Weights of a small contrastive audio-text model: text encoder layers 10, text encoder moe top_k.
Rows from block 2 of the text encoder of a small contrastive audio-text model, named by matrix and row number. Rows with one number belong to one neuron. Each number is 50 + 12 x the weight over its row's rms, rounded and kept within 0 to 99. All counts start at 0.
After each neuron's rows are labels from the 100 texts, of 14976, where the neuron reaches its highest value: "fires on" is the input token at the peak. Only what is clearly more common there than usual is listed. The data: short pieces for a synthesised band: melody, chords, bass and drums. In brackets: how many of the 100.
# fc1: MLP up (text_encoder.blocks.2.mlp.fc1.weight, 512x128), inputs 0-127
# fc2: MLP down (text_encoder.blocks.2.mlp.fc2.weight, 128x512, transposed), outputs 0-127

fc1.155:44 42 61 53 57 52 69 73 44 44 36 59 64 63 67 26 44 41 64 32 52 48 48 57 56 27 59 62 63 66 61 65 40 39 50 68 44 55 54 53 40 60 56 49 49 50 33 37 58 65 28 30 49 41 52 45 33 40 62 62 63 29 47 49 52 45 66 38 41 63 57 37 61 53 46 56 48 53 64 52 73 34 55 58 68 39 49 35 37 40 35 59 34 40 34 34 37 63 28 74 65 44 67 52 53 50 40 52 55 49 73 73 43 44 55 37 36 57 39 64 44 32 45 38 55 71 31 54
fc2.155:34 38 61 38 50 58 39 76 41 55 63 68 53 61 32 35 46 49 54 52 64 48 27 21 39 56 47 30 54 53 59 49 34 29 62 48 38 43 43 49 62 43 62 43 52 31 53 62 55 48 27 45 58 73 34 45 38 59 48 71 51 72 58 21 36 60 44 35 46 44 61 75 28 44 59 39 25 44 35 40 50 37 39 53 50 53 41 68 18 52 49 45 47 36 52 45 50 66 45 36 65 66 45 68 60 44 40 61 52 42 64 54 54 41 57 35 53 53 54 54 54 55 59 55 54 50 38 38
fires on: "," (58); "t" (24); "d" (14)

fc1.71:47 63 42 37 50 43 66 65 53 60 34 56 44 61 45 58 26 61 60 49 59 59 61 37 31 67 50 65 55 37 62 60 42 45 63 57 69 54 38 36 58 63 62 41 49 66 65 36 29 53 47 61 46 44 37 38 51 63 45 27 64 60 67 46 64 58 58 64 53 48 34 46 54 47 35 50 46 60 45 41 32 54 37 34 28 44 49 76 42 40 51 34 49 55 32 40 60 56 67 44 60 72 34 64 52 46 25 32 42 56 57 60 44 45 66 59 61 74 41 36 43 68 32 54 56 36 56 76
fc2.71:37 42 65 45 55 64 41 41 54 64 42 51 44 53 39 57 67 44 31 53 47 69 47 48 50 77 44 59 49 49 57 66 60 61 63 47 47 51 45 57 52 51 57 63 48 53 56 04 57 53 46 55 44 41 44 55 61 73 71 43 64 52 28 45 69 41 45 38 54 65 53 37 48 70 47 41 35 54 45 80 38 41 50 38 23 48 77 48 46 34 45 49 58 51 55 66 54 31 39 43 54 62 38 38 43 54 25 48 39 61 85 46 50 41 41 59 64 58 52 33 59 50 48 40 40 37 59 65
fires on: "s" (19); "u" (14); "k" (14)

fc1.437:42 55 47 72 62 36 54 31 62 41 55 35 65 48 54 67 30 45 40 61 50 61 46 49 32 56 33 50 58 59 62 37 41 44 60 51 65 64 59 31 66 36 58 50 45 55 39 40 38 27 38 51 46 49 47 66 47 40 67 65 37 43 60 56 47 29 41 64 44 66 37 61 38 52 38 59 37 62 41 57 40 67 69 67 53 66 52 48 69 56 37 59 36 57 63 40 68 49 81 31 43 43 28 48 36 45 32 68 51 40 57 64 35 27 44 55 50 47 59 60 57 61 59 36 56 51 33 69
fc2.437:74 49 69 57 39 60 55 35 64 58 44 65 50 54 47 63 51 36 26 58 46 48 60 42 43 50 56 58 55 46 48 65 40 79 62 49 32 54 41 55 52 63 54 51 44 69 54 64 49 53 45 43 54 51 64 54 59 51 66 74 69 52 56 54 44 58 54 48 21 44 50 38 61 74 44 53 53 64 37 49 61 39 46 21 60 54 43 52 79 47 32 55 46 19 59 28 47 30 31 41 51 54 50 26 53 62 43 62 48 31 59 39 42 32 50 59 46 33 54 32 55 49 79 39 54 56 50 37
fires on: "r" (29); "t" (14); "d" (10)

fc1.94:69 26 57 38 43 59 55 66 50 44 47 68 60 37 51 52 37 48 57 54 64 23 42 52 59 45 33 69 28 53 44 51 38 43 33 46 63 41 42 53 52 52 56 48 39 38 32 63 34 61 38 51 62 43 51 51 41 59 26 57 40 53 53 32 49 60 47 56 50 76 42 62 59 49 46 49 58 32 75 72 59 67 34 28 52 49 52 48 66 75 60 45 41 70 60 54 53 21 37 48 57 40 50 56 50 57 28 77 43 74 59 46 55 73 63 56 55 38 64 53 57 61 39 48 58 58 57 52
fc2.94:57 52 70 71 46 40 36 47 49 71 54 42 56 56 45 50 54 39 18 42 45 70 50 68 51 53 52 49 57 46 40 64 40 64 46 59 26 55 86 46 50 61 56 69 52 84 56 74 51 36 41 50 43 71 49 58 49 55 54 61 73 39 41 60 40 48 46 51 38 33 62 43 39 61 28 46 44 50 44 28 52 50 37 38 50 54 64 45 50 64 57 51 28 38 53 46 52 42 68 31 48 44 49 31 36 73 36 59 56 45 62 50 30 52 60 66 53 51 69 32 44 43 63 52 34 55 53 56
fires on: "j" (23); "a" (20); "n" (17); "i" (15)

fc1.10:58 46 47 49 48 71 49 50 47 42 53 34 47 40 57 32 54 46 71 49 38 35 77 49 40 47 54 55 67 33 58 42 60 60 60 17 32 52 71 52 53 45 38 55 44 44 45 23 58 50 42 44 76 72 54 40 62 57 45 57 59 41 42 51 60 65 49 45 40 35 53 60 64 53 51 55 51 37 32 74 59 34 46 53 32 38 51 52 60 48 36 78 43 29 60 53 40 48 41 34 39 30 49 20 48 48 65 49 48 54 61 47 57 81 28 45 37 43 58 45 40 39 51 64 64 45 57 33
fc2.10:57 62 28 68 52 36 38 62 29 53 54 74 56 41 67 62 41 53 67 47 56 65 24 51 46 35 50 35 48 55 39 38 50 39 33 71 66 39 39 56 31 60 44 59 51 03 52 71 48 43 52 58 57 34 54 56 58 46 55 74 24 46 49 73 51 35 55 46 51 31 47 56 34 46 50 42 66 56 52 33 48 61 60 58 46 53 35 44 53 54 54 34 62 57 57 45 57 55 48 59 43 50 30 71 41 43 68 44 46 48 39 44 44 39 64 66 55 52 40 65 40 51 50 46 44 69 37 55
fires on: "r" (16); "n" (11); "d" (11); "s" (10)

fc1.306:53 29 35 63 49 66 39 59 47 49 35 57 63 53 55 53 31 74 57 37 64 73 55 58 76 40 56 35 67 59 59 55 49 47 44 33 47 35 64 37 57 66 53 50 59 27 51 37 44 28 55 67 50 59 51 45 42 44 32 55 51 54 54 52 46 52 46 49 30 62 40 43 76 46 46 64 52 30 35 50 55 39 36 52 55 65 64 38 54 52 44 71 70 36 52 65 47 36 60 43 38 32 48 56 32 60 63 37 38 63 38 30 50 81 36 41 38 26 58 61 51 49 66 55 57 64 52 54
fc2.306:58 39 46 58 42 30 61 52 30 62 55 50 48 73 49 23 52 54 57 54 37 63 36 31 43 35 48 59 62 60 47 36 43 39 42 43 59 60 56 46 62 60 42 35 43 58 57 59 52 41 62 58 24 67 43 60 40 29 21 44 55 56 42 76 41 45 52 60 57 62 43 51 43 48 50 44 40 53 32 42 58 36 44 56 44 54 54 52 45 79 46 56 58 37 53 27 37 49 55 42 53 35 45 55 45 29 74 79 32 42 44 54 52 66 59 56 74 55 53 68 60 64 44 44 53 16 35 44
fires on: "," (66); "t" (32)

fc1.462:78 35 56 35 46 54 54 57 47 35 57 71 58 39 57 57 26 59 54 57 58 37 44 47 53 36 36 62 32 58 48 56 38 40 43 51 63 57 25 50 42 54 51 59 55 42 45 57 36 57 40 43 51 32 54 43 46 43 38 41 44 74 59 33 44 44 54 49 40 73 32 61 58 43 51 60 58 23 71 64 65 52 30 35 49 40 41 45 59 69 46 34 44 76 58 50 55 19 27 63 55 18 48 51 46 47 35 79 51 59 56 51 55 58 48 55 49 35 53 59 60 60 44 42 65 51 59 35
fc2.462:71 51 58 61 43 38 39 40 39 69 54 45 53 58 45 45 58 32 29 41 44 68 60 49 41 40 56 46 62 41 40 64 48 64 57 54 20 55 76 47 66 55 48 63 53 82 61 81 48 45 42 53 47 66 48 60 53 58 62 72 74 43 39 64 43 56 55 47 33 32 46 44 46 68 38 38 45 56 43 33 55 50 43 35 57 53 56 48 64 58 49 68 26 39 52 36 44 41 58 37 45 49 39 31 32 79 44 62 51 36 64 46 41 50 55 70 41 51 70 30 45 42 64 52 44 57 56 47
fires on: "n" (37); "j" (16); "i" (12); "," (8)

fc1.336:55 53 43 58 62 48 68 67 35 48 52 32 66 53 40 45 46 75 55 52 62 36 63 63 50 38 37 44 45 26 47 59 48 31 56 36 63 47 52 53 38 41 38 68 27 38 40 49 66 60 36 47 48 54 59 33 31 49 34 63 44 52 56 61 41 44 65 51 49 71 46 71 63 55 55 56 51 28 56 32 74 47 38 63 65 37 57 32 37 54 62 49 54 58 57 70 32 50 62 71 34 61 42 54 50 47 70 28 31 40 68 25 40 63 45 66 48 42 39 52 70 42 50 47 60 51 35 53
fc2.336:25 26 52 60 46 46 53 58 33 59 68 42 36 57 38 29 72 40 57 59 41 65 35 56 55 58 57 56 43 48 53 37 56 31 45 47 42 50 22 42 65 40 48 69 59 54 59 75 47 37 47 66 56 78 48 46 42 31 35 59 57 58 74 45 57 44 25 34 56 51 54 54 49 42 56 46 47 42 45 52 48 37 39 56 45 64 66 65 35 36 47 50 51 50 43 49 43 44 49 43 49 48 44 51 64 31 50 61 51 34 58 60 45 39 75 22 61 51 31 71 61 52 49 40 63 33 20 48
fires on: "," (79); "t" (9)

fc1.251:40 57 71 51 40 33 65 34 46 67 45 59 41 54 44 76 45 60 67 60 57 44 48 61 65 53 65 60 44 54 65 63 39 64 48 61 62 33 69 37 68 58 69 61 61 62 68 38 58 27 48 44 48 63 60 46 65 53 37 32 45 60 34 40 64 51 27 35 57 39 50 39 32 35 51 65 66 51 67 29 45 45 61 64 71 44 35 40 63 35 42 42 52 68 60 44 51 52 37 46 64 46 65 35 59 59 51 49 47 52 44 57 36 50 59 42 59 59 34 68 50 78 64 53 53 43 54 72
fc2.251:65 51 43 48 30 68 37 37 49 54 32 62 54 68 57 59 45 49 43 43 51 08 59 61 49 56 54 30 69 49 52 79 50 73 49 37 29 50 51 33 53 39 51 57 42 43 57 42 45 45 51 50 46 66 52 59 41 50 60 57 57 39 37 59 62 60 54 57 25 56 61 39 66 62 65 33 57 36 66 67 56 44 72 27 67 41 49 38 72 56 52 38 47 71 61 30 50 36 30 49 46 56 48 16 38 61 56 52 56 60 44 30 44 50 53 68 46 55 45 45 51 59 44 46 42 46 51 52
fires on: "s" (18); "d" (17); "o" (14); "w" (10)

fc1.121:54 38 47 40 56 47 53 61 73 67 44 57 55 55 54 50 38 48 38 55 34 36 71 48 52 72 52 55 34 49 62 34 65 23 60 40 61 66 56 31 66 51 66 61 51 33 50 63 36 41 41 57 44 50 42 62 44 33 67 35 33 30 61 38 64 73 74 45 51 46 43 40 42 34 38 42 48 35 27 38 45 51 49 52 38 36 53 66 36 58 52 38 52 47 30 72 37 60 37 36 46 45 60 67 59 61 45 31 57 59 60 35 47 56 36 68 47 40 63 57 51 59 30 56 66 62 52 70
fc2.121:07 56 53 60 48 75 51 57 60 43 52 24 42 43 48 41 50 55 42 46 64 76 35 58 52 69 50 58 47 60 57 47 64 45 65 50 56 49 40 49 38 51 58 58 56 33 36 09 46 52 48 51 39 41 61 48 52 69 58 40 44 57 50 26 57 49 44 50 52 74 55 51 45 33 45 55 31 50 47 68 47 55 40 50 41 55 62 39 25 33 58 41 62 57 57 70 56 59 52 49 59 63 37 53 55 53 23 25 41 49 66 59 40 42 51 43 73 58 37 37 61 50 44 37 44 55 54 67
fires on: "s" (11); "#" (10); "n" (9)

fc1.124:67 21 39 49 48 60 52 57 37 12 56 59 49 37 38 34 33 57 37 62 64 42 40 49 65 35 45 62 41 52 56 51 44 49 52 42 64 61 36 50 64 52 45 53 44 57 21 35 38 64 42 54 58 34 52 49 39 46 37 50 49 58 62 33 37 62 58 50 49 70 45 65 64 32 59 60 61 30 70 68 56 43 34 48 47 50 43 43 58 49 72 59 37 59 59 55 50 21 60 62 45 32 46 50 55 55 51 73 47 62 49 48 61 76 46 58 33 34 75 59 67 51 48 51 58 43 57 37
fc2.124:66 57 54 57 45 40 39 45 32 65 47 43 56 66 42 38 66 32 17 48 40 62 63 64 41 33 54 43 40 43 35 49 37 62 61 55 37 60 73 56 60 55 50 65 60 96 65 61 53 46 44 49 30 64 49 55 44 54 46 56 66 46 37 56 45 47 49 53 42 54 51 47 49 62 44 28 42 49 39 39 52 45 35 41 37 63 54 54 65 67 50 67 34 30 54 45 66 48 56 28 50 67 49 23 48 76 48 51 60 27 61 44 50 51 57 54 28 57 66 48 38 46 63 52 47 51 59 64
fires on: "j" (30); "n" (25); "t" (21); "i" (13)

fc1.61:45 43 37 51 54 64 46 59 53 31 46 42 64 50 59 54 57 53 52 40 53 34 55 61 56 49 43 54 36 31 36 72 54 53 61 63 71 62 51 33 63 50 59 49 54 50 66 43 66 31 64 57 30 30 34 34 31 52 46 28 56 48 49 65 46 65 60 54 64 48 66 50 58 69 62 65 69 45 29 62 39 51 61 59 68 49 58 44 64 43 61 26 39 44 36 61 67 68 47 68 55 84 37 61 38 41 32 51 38 56 58 67 55 55 59 45 41 75 50 34 57 40 33 40 48 41 39 50
fc2.61:11 54 44 47 57 77 51 53 49 44 49 29 35 47 55 49 67 51 47 49 71 78 34 58 71 74 46 52 50 47 56 51 56 59 58 39 58 41 39 55 43 49 58 48 47 40 44 25 66 46 44 48 39 39 51 41 38 57 45 40 48 49 45 32 52 48 49 47 51 70 64 52 44 36 59 48 32 36 51 58 38 48 49 63 41 62 62 50 35 36 62 44 69 52 56 72 47 73 44 40 60 56 40 71 51 37 21 36 40 63 76 45 41 56 59 31 65 54 26 34 67 48 48 45 52 56 57 66
fires on: "s" (30); "u" (16); "k" (8)

fc1.345:34 63 45 55 53 51 54 44 42 44 35 27 52 37 27 56 49 60 57 52 40 50 67 56 33 34 34 53 32 45 62 53 78 58 40 34 67 58 47 48 48 55 65 39 53 42 46 29 72 59 45 40 71 49 46 58 31 58 22 46 47 63 38 65 41 44 46 47 40 51 49 68 27 42 60 55 69 51 44 42 65 58 57 54 26 73 62 30 49 30 54 54 30 56 38 51 53 49 67 63 31 40 42 50 36 57 52 58 39 67 36 39 67 49 46 50 54 50 67 35 47 67 47 61 58 66 61 26
fc2.345:74 58 39 34 44 24 38 43 23 62 59 77 50 55 39 43 36 35 61 62 44 22 62 50 49 20 62 42 58 32 59 41 56 55 44 62 60 42 46 60 58 42 47 31 32 57 51 76 56 48 51 36 52 63 34 62 44 53 54 63 41 44 48 54 56 60 49 33 65 51 51 57 49 41 58 53 49 42 37 33 63 18 39 65 59 46 31 35 56 56 53 54 54 57 61 28 47 61 54 56 61 32 49 49 56 48 74 77 48 62 22 51 48 59 60 62 42 44 43 48 37 55 51 53 52 43 58 46
fires on: "q" (64); "t" (16); "," (15)

fc1.60:60 61 47 33 53 51 41 43 38 55 73 33 73 63 58 59 51 46 53 49 59 57 47 39 29 37 35 55 49 48 67 45 38 34 30 45 29 45 44 67 54 31 49 64 38 38 70 38 67 46 57 66 40 46 44 31 48 39 40 56 57 53 67 51 74 52 35 45 34 28 40 46 57 52 37 49 50 65 31 30 57 53 61 49 58 33 77 70 43 42 62 63 60 63 56 62 57 49 58 67 41 41 65 41 55 63 27 67 54 37 42 56 51 58 44 62 37 40 50 37 41 54 45 30 53 71 43 72
fc2.60:65 57 60 72 50 47 36 55 46 62 46 46 58 47 56 52 57 60 41 70 33 41 49 32 58 61 33 55 50 61 42 59 76 66 38 52 90 48 50 53 26 66 48 55 58 55 55 10 43 39 51 59 42 24 45 47 57 59 48 41 29 45 52 56 74 30 62 46 52 43 54 46 45 40 41 59 65 57 48 42 50 59 58 54 67 58 40 55 80 60 51 45 64 32 50 58 65 51 54 63 46 55 32 51 31 43 46 44 45 57 48 50 55 43 45 57 27 40 34 33 51 42 45 38 51 56 70 71
fires on: "r" (58)

fc1.88:57 43 47 55 58 45 56 57 57 64 39 50 30 65 67 36 60 55 43 72 48 39 42 40 42 44 53 60 61 38 66 58 45 64 38 43 66 70 55 60 49 61 66 39 67 62 72 62 57 49 64 36 34 43 36 45 33 62 69 38 37 46 44 47 66 28 38 48 49 56 49 51 53 32 57 40 71 85 56 55 51 47 63 28 41 65 71 50 54 53 58 46 37 46 42 28 67 58 54 45 61 36 48 48 74 40 48 59 54 41 35 52 62 69 35 48 66 78 39 48 56 47 51 45 68 53 57 70
fc2.88:76 57 27 27 57 36 47 42 39 55 53 48 43 58 52 61 56 33 39 55 58 56 61 54 60 34 61 57 54 44 62 42 70 80 46 55 55 48 50 43 35 49 56 53 37 28 62 45 68 51 36 42 45 57 61 67 39 57 47 50 38 36 49 56 48 57 61 33 54 67 43 58 55 41 55 37 52 37 69 51 58 31 53 53 47 40 34 44 67 48 37 39 64 38 52 53 46 89 51 42 64 47 29 38 39 36 60 66 44 70 61 32 49 72 69 42 30 60 36 34 54 61 54 53 67 71 59 58
fires on: "r" (39); "l" (12); "t" (9)

fc1.195:45 45 67 33 49 27 44 47 55 58 53 42 42 37 48 69 43 53 41 34 49 43 47 54 56 46 60 41 35 56 66 65 61 51 62 55 30 35 35 33 49 61 60 54 41 35 52 52 66 41 57 42 31 56 63 54 60 62 36 33 31 57 46 51 51 35 61 44 53 30 55 52 49 55 41 59 39 47 32 46 49 30 38 52 52 31 76 82 65 37 44 33 62 69 34 50 64 70 28 69 58 68 69 67 63 48 53 60 44 60 45 53 40 46 41 58 67 46 49 39 54 50 67 60 43 24 64 70
fc2.195:07 50 45 48 48 76 44 53 55 43 46 48 42 41 60 48 50 49 62 31 68 67 46 57 76 72 56 55 64 44 55 42 49 44 50 43 58 39 45 54 50 59 45 58 45 34 36 16 62 46 46 55 32 42 54 58 40 69 49 48 33 50 42 26 47 50 45 43 51 73 66 44 43 39 57 50 49 41 47 63 52 54 48 55 43 63 58 46 18 36 66 39 75 73 47 68 60 64 39 57 53 53 49 58 48 36 30 39 33 62 72 46 31 56 60 45 63 49 36 33 57 48 38 39 48 46 52 59
fires on: "e" (16); "r" (13)

fc1.41:48 52 44 23 55 50 40 54 61 28 71 54 54 44 41 55 68 63 63 56 65 72 75 51 36 40 67 51 56 54 63 37 29 68 67 38 65 71 48 61 55 55 63 23 64 42 48 56 34 52 60 63 27 69 43 26 63 54 45 36 55 60 35 62 43 53 51 36 53 41 36 55 53 46 35 51 43 44 50 41 34 62 62 59 49 34 60 59 38 34 64 41 60 47 38 47 51 39 29 45 34 45 46 63 55 58 44 48 35 37 52 51 21 50 61 35 41 76 51 41 57 59 61 55 39 58 58 50
fc2.41:31 61 28 32 66 48 45 51 51 33 45 58 48 41 47 43 50 43 56 38 74 44 40 35 80 49 71 62 52 48 59 52 65 75 54 44 35 50 55 48 59 44 41 58 35 30 36 44 54 55 43 49 58 50 53 61 48 68 56 41 36 40 37 35 61 44 59 33 52 59 65 58 31 47 52 49 46 43 47 55 46 32 52 71 27 52 20 43 33 33 58 34 78 55 52 64 48 60 44 49 39 40 52 55 49 38 27 28 43 78 46 48 41 52 52 41 55 44 68 33 48 46 34 48 57 78 54 59
fires on: "r" (44); "p" (10); "n" (8)

fc1.204:37 73 52 52 42 41 63 56 54 72 67 58 33 42 47 53 43 54 58 61 37 55 69 37 36 40 48 71 55 67 62 49 64 63 32 63 25 56 58 30 55 56 75 32 56 64 42 45 44 41 49 60 39 72 49 43 38 66 67 43 50 45 63 57 59 48 60 43 37 65 44 63 53 47 55 71 50 48 50 43 61 61 56 53 46 73 54 74 62 41 54 55 61 59 58 58 37 33 49 60 47 78 50 46 62 68 34 39 38 59 46 50 35 74 59 51 61 56 31 59 43 76 63 53 31 61 37 53
fc2.204:56 43 27 43 45 56 53 53 62 56 54 66 35 52 47 54 63 33 54 51 63 48 45 57 60 65 39 44 44 42 61 39 57 72 36 47 73 37 45 55 58 53 48 53 45 31 53 12 66 50 47 52 33 40 45 57 40 69 64 36 34 43 38 49 56 49 46 45 49 69 67 58 46 50 53 58 33 45 55 68 36 40 43 54 52 61 54 34 56 32 38 55 70 66 50 50 56 93 45 60 60 54 39 38 34 44 45 71 31 54 65 53 43 55 48 72 55 54 31 29 68 54 46 36 56 72 60 65
fires on: "s" (19); "e" (17); "l" (9)

fc1.122:59 36 37 43 38 43 53 34 27 53 41 34 67 58 27 54 64 38 75 54 45 65 47 56 41 53 49 35 72 46 64 53 64 46 45 64 35 50 48 36 32 60 54 49 52 36 52 39 32 63 45 61 45 72 24 65 63 44 37 47 68 64 70 54 69 61 43 60 37 67 39 64 55 35 35 36 59 41 54 68 72 31 56 47 61 45 62 42 46 76 44 52 46 58 47 52 63 53 54 27 61 58 57 52 41 39 52 49 52 40 36 58 37 49 38 45 49 66 61 53 61 40 69 49 33 53 31 67
fc2.122:68 65 56 81 50 37 45 51 54 57 56 73 58 42 68 52 47 59 57 57 34 33 56 52 39 42 61 46 59 54 43 65 50 38 57 47 40 52 51 56 38 58 35 50 37 40 41 86 48 42 61 41 69 71 57 51 39 41 36 72 59 43 50 56 35 58 54 43 47 33 35 45 44 55 39 53 62 67 51 40 66 53 64 38 53 34 39 43 55 83 54 50 32 48 59 28 55 32 45 40 50 46 44 36 53 66 74 53 53 44 12 52 59 43 55 65 45 54 48 63 28 50 58 57 49 51 51 25
fires on: "q" (31); "d" (30); "n" (17); "," (13)

fc1.210:44 63 47 49 37 69 60 33 63 59 66 42 46 46 56 50 44 52 37 35 61 46 35 59 58 61 52 33 37 65 51 57 37 51 49 46 52 62 50 48 34 42 27 68 65 69 49 38 51 55 73 58 48 67 52 29 40 63 71 61 69 53 57 66 63 61 64 42 23 71 52 74 60 65 42 37 45 55 51 55 43 50 47 66 40 23 45 71 46 42 69 49 58 53 59 67 36 39 51 37 37 62 45 43 34 53 36 62 52 74 42 49 63 31 53 63 54 23 47 34 61 49 41 55 61 41 44 40
fc2.210:00 50 63 72 57 55 53 66 67 49 53 59 48 37 67 70 33 45 53 44 44 60 41 79 49 60 63 60 28 65 63 54 66 52 47 59 70 59 39 42 41 44 60 64 55 54 58 38 45 54 51 31 42 50 47 41 53 58 57 62 41 51 52 46 28 37 38 56 59 50 72 33 34 52 23 35 60 58 43 71 59 38 52 44 45 48 53 44 47 46 71 27 41 42 66 53 52 41 33 47 50 55 62 47 45 61 48 27 33 41 55 54 55 38 50 41 67 59 51 58 42 48 33 51 52 48 57 63
fires on: "o" (22); "d" (12); "u" (10)

fc1.8:43 49 36 44 67 46 57 67 60 35 39 31 36 55 50 66 34 49 69 55 46 31 44 39 32 70 65 45 52 32 37 56 65 54 53 69 41 49 58 39 66 49 39 61 33 60 45 57 32 35 38 52 44 61 49 36 28 43 43 48 31 57 51 60 41 61 44 68 41 47 70 48 46 31 62 42 31 47 62 53 52 61 42 62 48 58 49 47 55 42 58 42 58 65 44 67 60 69 28 38 55 65 43 54 36 65 21 41 27 55 61 43 46 72 40 58 46 30 34 55 41 68 30 37 46 41 47 38
fc2.8:39 49 26 35 48 63 59 49 55 49 42 47 37 52 42 59 49 49 51 42 62 29 42 69 68 50 60 65 45 61 56 42 63 62 43 37 54 38 57 42 46 43 51 39 50 48 49 32 60 53 49 59 24 22 42 62 53 66 58 17 38 34 40 39 64 52 63 41 50 54 70 58 54 40 58 34 46 31 33 55 45 71 49 64 60 53 33 30 67 20 45 45 54 54 42 58 37 79 32 47 45 33 52 60 60 59 55 32 47 66 82 43 44 64 48 54 48 44 47 48 65 45 53 49 67 65 50 55
fires on: "s" (23); "a" (22); "r" (13)

fc1.273:59 49 47 60 53 61 47 33 49 69 33 39 67 36 44 48 45 53 41 60 46 27 43 47 58 55 43 67 56 29 28 56 46 54 41 63 60 49 42 35 63 33 50 65 65 39 63 55 29 51 56 74 60 62 39 60 45 59 39 50 53 43 40 66 66 50 36 25 09 38 68 50 50 51 41 55 33 63 48 56 47 46 40 56 36 45 56 58 45 36 38 47 66 33 67 47 45 75 49 44 45 39 53 61 36 39 81 48 60 50 69 69 60 56 36 55 67 63 42 52 56 46 57 39 59 34 40 37
fc2.273:37 47 50 97 41 75 52 39 51 51 35 50 52 52 56 86 40 51 83 49 51 45 45 56 28 58 56 64 32 51 48 51 57 45 37 52 64 56 46 34 46 54 48 62 58 47 45 46 44 48 54 51 62 27 63 39 54 55 51 52 50 52 42 60 57 44 67 39 24 39 43 50 52 56 31 48 54 47 37 38 56 55 82 53 62 49 32 54 67 54 43 32 44 55 53 33 47 43 40 46 52 51 48 67 51 55 76 38 42 42 30 62 59 40 50 52 73 36 24 61 56 32 42 48 44 58 45 55
fires on: "o" (23); "r" (16); "g" (15); "k" (10)

fc1.369:27 46 52 48 51 55 66 49 45 53 52 38 64 32 36 57 32 62 62 43 64 60 67 49 70 61 57 47 57 58 55 41 57 42 34 59 38 44 72 59 36 58 35 38 65 36 32 48 47 37 37 32 26 46 39 30 59 48 39 31 37 43 42 47 54 30 44 70 41 35 37 52 40 59 53 49 32 62 70 47 28 31 66 65 24 47 53 43 36 33 60 48 58 64 52 31 69 54 35 49 46 37 60 67 40 21 37 65 60 60 60 50 58 47 51 54 37 35 53 49 40 52 57 50 62 50 64 46
fc2.369:00 55 51 67 58 47 52 59 45 43 50 68 56 41 56 43 36 47 65 43 46 73 38 57 76 50 59 32 64 43 56 57 52 45 44 57 73 55 44 57 37 52 42 46 41 42 24 62 56 46 44 47 65 68 51 43 38 50 41 49 38 50 49 40 45 52 53 44 66 53 62 58 45 56 57 60 58 55 50 47 54 25 65 64 43 42 61 46 17 66 70 49 65 69 57 43 47 46 67 59 44 41 69 56 61 50 41 12 51 62 28 52 49 58 52 57 60 49 53 57 35 47 33 59 45 34 58 56
fires on: "e" (22); "n" (19); "l" (14); "f" (7)

fc1.355:66 65 59 37 53 44 40 71 49 66 40 73 46 56 63 76 58 40 68 77 44 70 45 60 47 43 33 43 40 48 69 45 57 59 40 48 35 65 56 42 58 48 44 52 33 80 56 63 70 53 57 33 64 67 37 55 30 44 50 36 60 49 38 32 62 35 28 73 33 53 57 46 44 41 31 41 66 49 41 36 43 27 63 52 49 40 55 39 50 48 62 60 52 51 67 66 69 54 42 66 43 61 44 56 55 48 58 48 63 35 60 39 54 44 56 52 46 68 41 63 55 58 41 38 60 48 67 40
fc2.355:57 56 43 61 57 43 54 37 50 50 48 82 56 50 48 73 44 58 46 49 38 39 55 40 47 28 55 34 59 50 47 60 47 69 50 43 36 41 64 52 56 41 36 29 54 53 47 82 44 56 55 50 51 51 40 56 46 47 46 61 39 42 62 57 56 37 70 35 47 46 38 58 43 65 44 51 70 49 49 18 49 32 67 59 57 29 16 38 65 76 48 63 37 54 61 39 66 62 57 57 43 43 66 51 51 54 69 55 36 53 38 47 59 59 50 80 25 42 69 58 28 59 57 57 50 51 43 54
fires on: "r" (29); "m" (25); "l" (10)

fc1.360:39 57 45 74 36 46 44 56 48 59 29 41 56 65 53 50 70 63 47 59 59 35 46 44 36 40 56 40 42 38 42 54 52 78 51 46 49 53 74 57 40 56 43 43 64 37 31 56 60 36 56 55 68 47 73 64 59 42 40 45 70 32 59 63 37 39 63 35 57 47 47 72 40 36 46 49 45 50 54 58 64 51 59 55 57 40 45 32 60 61 44 59 37 58 63 33 24 36 78 58 38 37 46 44 42 54 46 64 56 64 28 56 72 53 49 48 64 34 73 59 28 58 51 64 48 31 57 30
fc2.360:99 59 48 60 52 33 47 55 34 58 59 71 60 54 51 65 34 58 53 50 38 33 58 29 44 31 51 37 58 44 34 47 44 52 49 59 33 62 54 59 64 51 50 50 53 50 47 97 33 44 57 45 68 51 53 47 49 44 37 72 38 47 62 62 41 59 52 52 44 30 41 64 47 57 59 54 68 62 52 50 53 53 47 43 54 42 45 54 63 59 43 62 48 43 53 36 38 37 48 56 49 46 49 26 51 48 84 61 58 30 16 53 53 49 52 56 48 50 51 59 40 47 61 46 59 55 46 38
fires on: "n" (39); "a" (17); "q" (10); "j" (9)